A small image classifier, trained from scratch.
Training: adamw at rate 0.00096, 25300 steps, batches of 384, held-out accuracy 100%.
Rows from block 2, named by matrix and row number. Rows with one number belong to one neuron. Each number is 200 + 30 x the weight over its row's rms, rounded and kept within 0 to 999. All counts start at 0.
# fc1: MLP up (model.blocks.2.mlp.fc1.weight, 768x192), inputs 0-191
# fc2: MLP down (model.blocks.2.mlp.fc2.weight, 192x768, transposed), outputs 0-191
fc1.243,206,156,212,219,186,223,210,173,217,220,163,188,139,181,187,200,245,230,154,210,219,185,219,190,195,197,110,180,223,192,238,220,167,140,202,193,191,236,256,265,188,219,204,205,187,174,160,216,216,180,210,186,200,160,222,188,192,238,219,127,261,209,154,227,140,216,235,168,204,198,219,220,200,209,233,223,174,250,219,231,181,201,150,172,209,205,230,242,200,167,205,200,147,219,248,228,194,186,200,211,244,196,219,181,174,157,175,210,212,221,153,258,139,194,196,189,195,227,216,173,224,172,201,212,192,221,154,204,210,183,216,222,161,228,162,203,199,183,200,201,174,237,159,244,152,217,122,203,215,176,255,214,192,275,173,190,173,151,179,207,159,181,194,157,214,247,194,177,203,171,205,190,200,209,221,184,134,203,209,200,208,178,190,184,210,256,222,281,153,247,206,199
fc1.244,199,219,192,190,172,187,235,211,198,180,210,219,225,182,227,171,215,189,180,163,225,175,149,228,165,180,163,202,224,226,210,175,185,191,209,189,170,281,192,196,238,170,258,208,175,164,167,198,193,216,222,216,172,220,171,190,159,195,183,165,264,207,222,208,180,182,202,222,175,218,184,187,185,232,191,229,230,215,245,241,122,121,174,224,192,231,145,236,156,246,265,228,147,198,182,242,242,142,227,209,196,176,184,194,185,127,179,233,265,199,185,240,190,215,182,236,148,220,263,198,166,151,195,184,172,238,161,219,162,208,202,190,178,189,189,203,186,266,240,227,213,209,187,216,163,197,173,188,183,205,288,198,194,175,201,234,203,169,183,201,187,210,150,194,212,258,276,192,229,223,220,178,169,217,178,179,212,207,200,206,217,236,180,182,144,181,193,209,221,183,187,224
fc1.245,175,145,157,184,228,252,238,195,179,155,202,194,164,215,192,199,216,199,175,246,209,216,192,152,213,184,169,203,191,192,177,221,175,99,189,202,173,202,168,193,207,265,136,227,168,194,215,266,219,173,199,202,202,185,177,251,170,180,207,282,235,193,201,190,255,231,213,174,275,221,220,187,181,228,222,150,208,183,226,180,198,192,185,196,236,194,235,194,118,198,222,208,227,191,170,194,230,223,228,172,224,170,251,222,163,201,220,173,199,216,214,221,200,148,196,218,206,213,155,230,208,163,273,143,220,207,225,201,176,167,185,188,188,172,183,218,166,185,190,158,215,167,220,213,249,170,207,251,212,183,207,182,218,171,264,203,254,184,191,208,161,246,222,240,174,163,241,233,212,177,220,267,169,207,195,196,207,183,190,233,132,196,155,195,196,193,224,187,211,187,210,228
fc1.246,205,179,174,158,261,183,221,238,187,207,178,153,222,263,204,155,243,228,178,212,162,215,218,250,186,195,147,224,197,129,155,193,189,195,227,195,192,218,242,172,248,268,171,232,180,129,183,227,229,175,212,187,185,197,173,162,199,234,156,260,198,254,192,199,216,222,228,198,202,247,164,159,194,214,186,210,202,203,188,229,217,198,195,207,184,240,217,224,207,175,275,156,234,177,190,235,166,198,192,229,241,184,167,209,176,160,207,167,212,178,167,239,156,206,209,217,219,184,173,207,241,199,215,224,175,194,172,223,220,168,222,171,226,188,191,180,180,216,193,210,211,95,179,211,184,158,227,263,190,155,186,153,218,177,220,183,184,241,201,157,168,195,187,184,197,210,185,182,224,143,253,220,204,218,166,217,195,257,210,173,240,211,244,231,164,205,153,254,186,173,188,174
fc1.247,224,139,207,214,171,206,191,238,186,160,222,190,226,145,195,264,204,179,217,263,222,221,128,204,208,210,185,217,224,201,229,140,191,141,183,208,151,247,205,189,163,150,186,258,209,198,262,223,200,203,191,203,215,193,188,209,181,137,229,220,225,210,167,166,208,228,163,172,219,183,242,184,155,180,224,187,208,181,184,119,167,211,213,183,189,192,185,214,174,169,185,235,186,190,191,138,215,196,158,128,214,166,214,235,119,183,213,236,189,251,224,234,203,165,213,195,182,231,166,222,203,201,232,176,214,220,194,223,194,218,206,192,171,190,232,182,173,214,199,176,199,154,187,182,210,220,197,252,198,170,235,163,170,179,230,256,243,189,243,165,187,253,236,224,184,179,229,200,201,232,204,195,182,204,146,233,218,206,152,190,135,220,175,184,176,166,192,152,222,240,227,252
fc1.248,238,171,158,159,199,218,171,172,233,201,205,196,197,259,230,210,173,213,169,234,267,231,192,205,246,201,223,139,211,186,199,201,204,228,175,200,173,189,183,137,190,196,153,241,183,175,209,183,181,179,128,175,172,155,279,148,166,254,206,181,204,189,158,211,203,177,230,176,190,181,184,215,166,239,185,233,192,170,129,194,221,243,214,165,213,159,206,287,185,198,198,216,163,165,189,203,197,226,189,193,168,189,235,254,191,197,179,212,226,201,196,215,176,212,226,232,198,181,209,175,132,195,185,192,236,216,223,255,160,220,205,179,214,213,202,226,227,157,155,191,182,182,219,160,156,166,125,203,263,207,187,218,211,242,177,218,176,201,209,185,204,224,146,218,249,218,276,168,204,228,154,196,199,203,224,248,151,207,178,242,184,212,179,176,218,203,205,194,216,251,210,178
fc1.249,168,217,173,178,258,216,194,243,237,217,213,278,183,235,180,175,260,266,164,215,215,212,189,206,217,196,154,222,193,224,189,161,147,211,185,269,227,216,153,187,209,191,146,225,209,181,157,216,207,221,211,258,166,174,214,220,212,239,246,216,213,174,95,167,168,186,179,179,207,160,219,165,196,235,212,182,185,187,186,227,217,233,186,199,227,187,149,203,141,181,206,158,228,232,204,230,188,186,237,198,209,163,202,207,175,209,215,248,214,172,173,183,196,227,152,171,155,200,179,219,202,185,181,145,212,130,200,216,202,209,184,214,186,210,225,225,172,252,204,145,222,191,202,165,163,173,176,231,162,165,196,166,163,194,253,195,235,261,234,168,195,237,180,245,189,208,236,217,165,210,182,240,187,276,217,203,209,189,208,226,215,229,195,161,186,163,215,187,226,186,212,236
fc1.250,230,152,183,219,212,231,229,173,187,193,182,181,176,239,178,200,241,177,185,185,161,193,206,254,253,174,203,188,186,166,202,197,183,171,233,215,235,232,214,157,215,214,227,217,223,193,174,216,252,208,201,202,149,207,234,215,116,180,224,219,203,229,166,194,209,304,210,172,233,168,157,219,188,223,205,188,189,250,196,196,229,196,175,166,200,168,168,242,233,170,188,204,191,188,147,132,165,205,243,190,245,185,182,161,178,188,185,244,202,206,158,242,201,247,258,150,206,208,188,145,194,164,244,199,179,180,196,259,186,229,232,200,210,206,118,204,189,184,228,177,218,165,185,197,203,179,218,239,209,162,190,221,160,261,237,187,194,178,205,207,174,165,200,197,204,255,184,188,187,129,131,248,226,222,202,186,154,222,262,249,181,201,228,227,190,202,219,181,193,201,210,194
fc2.243,196,257,208,200,214,180,233,235,210,168,257,143,252,195,220,202,236,222,206,222,206,218,181,218,195,190,243,170,196,207,198,153,207,229,196,200,208,250,218,206,168,212,193,267,212,157,178,175,168,194,239,185,216,217,185,214,161,230,265,224,165,203,223,201,241,191,233,181,174,199,272,215,214,162,161,218,232,133,206,211,228,202,173,195,200,157,169,199,203,214,182,116,154,234,158,256,233,196,206,189,200,184,157,159,187,158,172,242,219,263,217,170,219,201,204,127,207,253,198,217,206,252,195,181,143,154,175,234,184,171,245,182,193,243,227,243,212,161,198,183,167,159,232,185,219,260,200,183,199,237,214,183,196,194,202,118,219,187,201,231,237,191,168,206,199,230,203,250,160,183,193,231,220,196,231,207,225,247,165,204,210,197,181,248,186,175,173,160,194,186,192,213
fc2.244,143,182,201,172,204,235,195,192,225,239,186,172,162,196,199,151,212,193,195,200,118,202,220,153,148,247,176,242,199,208,221,177,240,227,208,249,180,197,205,202,230,261,211,179,229,192,139,207,240,209,215,188,221,200,242,187,209,218,188,177,169,172,174,196,146,226,222,158,214,217,211,197,250,198,239,229,253,191,230,202,246,249,222,199,197,211,181,142,201,183,157,157,205,188,183,205,172,198,183,231,165,211,219,144,232,214,217,148,201,210,170,200,243,144,200,204,234,210,227,226,189,231,201,159,179,219,160,208,163,168,220,185,234,189,238,187,184,154,273,175,263,149,198,230,239,237,231,199,182,248,126,201,260,216,143,214,250,254,167,207,210,170,176,196,158,209,239,177,200,162,231,171,196,206,248,186,175,176,210,162,203,193,224,194,213,188,213,176,202,215,155,217
fc2.245,239,240,221,184,236,174,232,199,177,188,211,200,255,206,228,212,136,249,238,169,207,168,201,220,218,221,253,213,215,168,193,190,186,228,171,162,209,306,132,189,217,202,163,159,180,173,215,203,183,209,207,212,246,238,237,180,227,215,210,237,155,170,209,190,195,212,237,282,192,169,184,199,201,160,169,220,235,170,189,160,168,194,190,219,234,157,161,227,220,218,182,202,208,223,202,221,195,155,257,235,232,204,187,209,198,222,207,233,200,201,217,98,219,187,182,153,170,173,211,229,192,243,215,173,198,138,217,212,197,200,192,202,177,179,203,262,176,248,161,219,233,227,233,154,219,220,180,173,172,232,192,174,128,187,229,193,181,185,172,225,196,259,178,198,255,226,224,216,175,188,150,204,207,187,206,239,157,195,173,247,218,161,177,243,175,203,218,188,200,214,214,233
fc2.246,221,238,200,222,153,202,205,142,136,170,186,196,218,185,211,221,219,224,172,204,192,196,213,197,201,196,206,210,217,223,216,172,232,252,175,214,240,200,220,262,187,150,214,305,193,163,191,206,166,196,224,150,236,220,234,269,208,164,208,191,176,189,248,150,181,199,193,205,184,167,208,244,202,168,125,204,198,213,196,126,185,210,173,144,253,210,216,229,176,169,213,164,145,205,224,135,205,219,188,186,178,136,214,227,204,229,196,227,216,183,229,203,223,175,251,220,189,167,238,210,220,175,280,208,201,200,212,220,205,200,182,196,221,257,181,217,247,183,224,226,214,183,231,160,241,225,213,228,198,170,211,192,201,213,196,181,234,206,241,223,216,186,189,215,170,150,210,213,212,252,191,194,179,162,215,153,198,225,180,194,122,204,184,140,174,141,179,193,201,204,256,194
fc2.247,204,218,230,227,217,205,215,230,191,138,220,183,223,184,230,169,144,246,214,216,203,134,210,178,176,159,280,168,135,202,208,170,223,220,178,183,265,231,187,256,199,157,185,137,190,227,211,185,174,220,248,203,172,214,165,173,186,175,239,247,128,166,231,243,219,200,197,213,160,181,188,197,195,179,180,175,187,182,200,193,174,232,191,209,182,198,225,215,221,224,215,179,138,199,270,183,246,239,212,265,249,225,196,150,195,209,188,231,194,213,250,187,227,159,188,193,137,158,195,206,176,175,188,165,193,196,205,188,214,191,195,181,193,209,212,219,157,235,161,261,164,223,233,154,257,250,211,162,266,188,229,203,228,206,219,167,183,164,166,222,185,191,174,167,159,194,196,144,165,193,182,186,212,236,263,184,195,197,203,206,187,214,224,212,194,199,209,185,168,187,198,246
fc2.248,177,186,250,159,194,216,181,239,205,145,200,226,225,150,180,227,194,189,231,244,161,199,230,213,191,190,231,200,180,184,198,160,224,158,246,183,228,200,251,226,187,178,155,161,173,170,160,187,207,195,191,208,211,213,168,215,193,184,212,148,194,237,208,205,218,152,171,172,210,167,229,193,186,151,242,190,249,211,241,215,216,139,197,219,162,215,194,132,170,198,164,214,187,203,186,141,176,150,194,207,211,175,179,222,181,176,222,191,203,244,210,197,290,196,221,220,228,190,170,191,240,245,213,205,183,168,172,173,188,189,265,112,202,172,210,170,225,237,235,214,219,214,236,215,207,229,280,211,203,186,179,133,218,155,240,213,227,188,185,165,219,170,199,155,182,208,171,156,188,173,216,256,221,162,187,174,230,256,195,231,196,153,198,214,212,245,188,165,143,194,164,223
fc2.249,206,207,209,186,147,230,188,208,175,188,255,163,203,186,274,189,213,164,205,254,125,223,236,207,219,173,189,227,235,154,192,170,180,227,147,176,185,214,196,238,225,228,241,212,209,171,200,207,174,212,195,157,203,167,214,186,203,220,152,248,160,195,203,216,215,241,231,210,248,259,183,165,203,198,218,162,209,229,222,195,192,189,162,241,176,248,173,165,197,188,191,161,161,228,214,248,202,254,217,192,265,174,158,199,201,223,218,222,241,167,204,181,249,160,207,178,233,178,183,249,263,166,181,211,189,152,174,168,147,176,227,237,223,239,135,184,167,224,173,151,248,174,189,197,222,218,196,219,192,190,177,242,194,222,209,181,212,195,165,193,205,179,188,137,212,204,237,133,203,210,245,228,220,221,184,191,187,188,203,128,182,221,241,183,174,215,142,182,206,154,221,180
fc2.250,211,235,201,185,176,244,187,225,248,264,208,123,191,211,207,213,210,218,179,187,194,165,235,245,203,201,199,183,192,240,125,166,256,208,274,207,201,209,220,164,216,254,194,202,234,218,206,216,213,216,215,167,217,222,190,173,181,198,222,132,207,205,199,213,168,183,201,201,170,223,234,182,235,220,180,191,216,190,163,272,232,187,236,207,168,233,167,220,214,254,231,172,185,202,228,206,178,165,228,237,167,176,262,234,246,200,218,174,156,204,168,214,188,206,241,224,175,182,189,186,161,163,197,214,242,216,147,205,236,200,222,157,222,224,215,171,225,187,249,166,177,203,197,269,144,213,209,166,240,195,160,201,217,179,156,199,175,212,155,249,212,177,205,175,206,240,178,167,192,123,219,175,229,217,267,210,203,156,160,228,182,223,223,179,173,190,151,143,177,173,212,215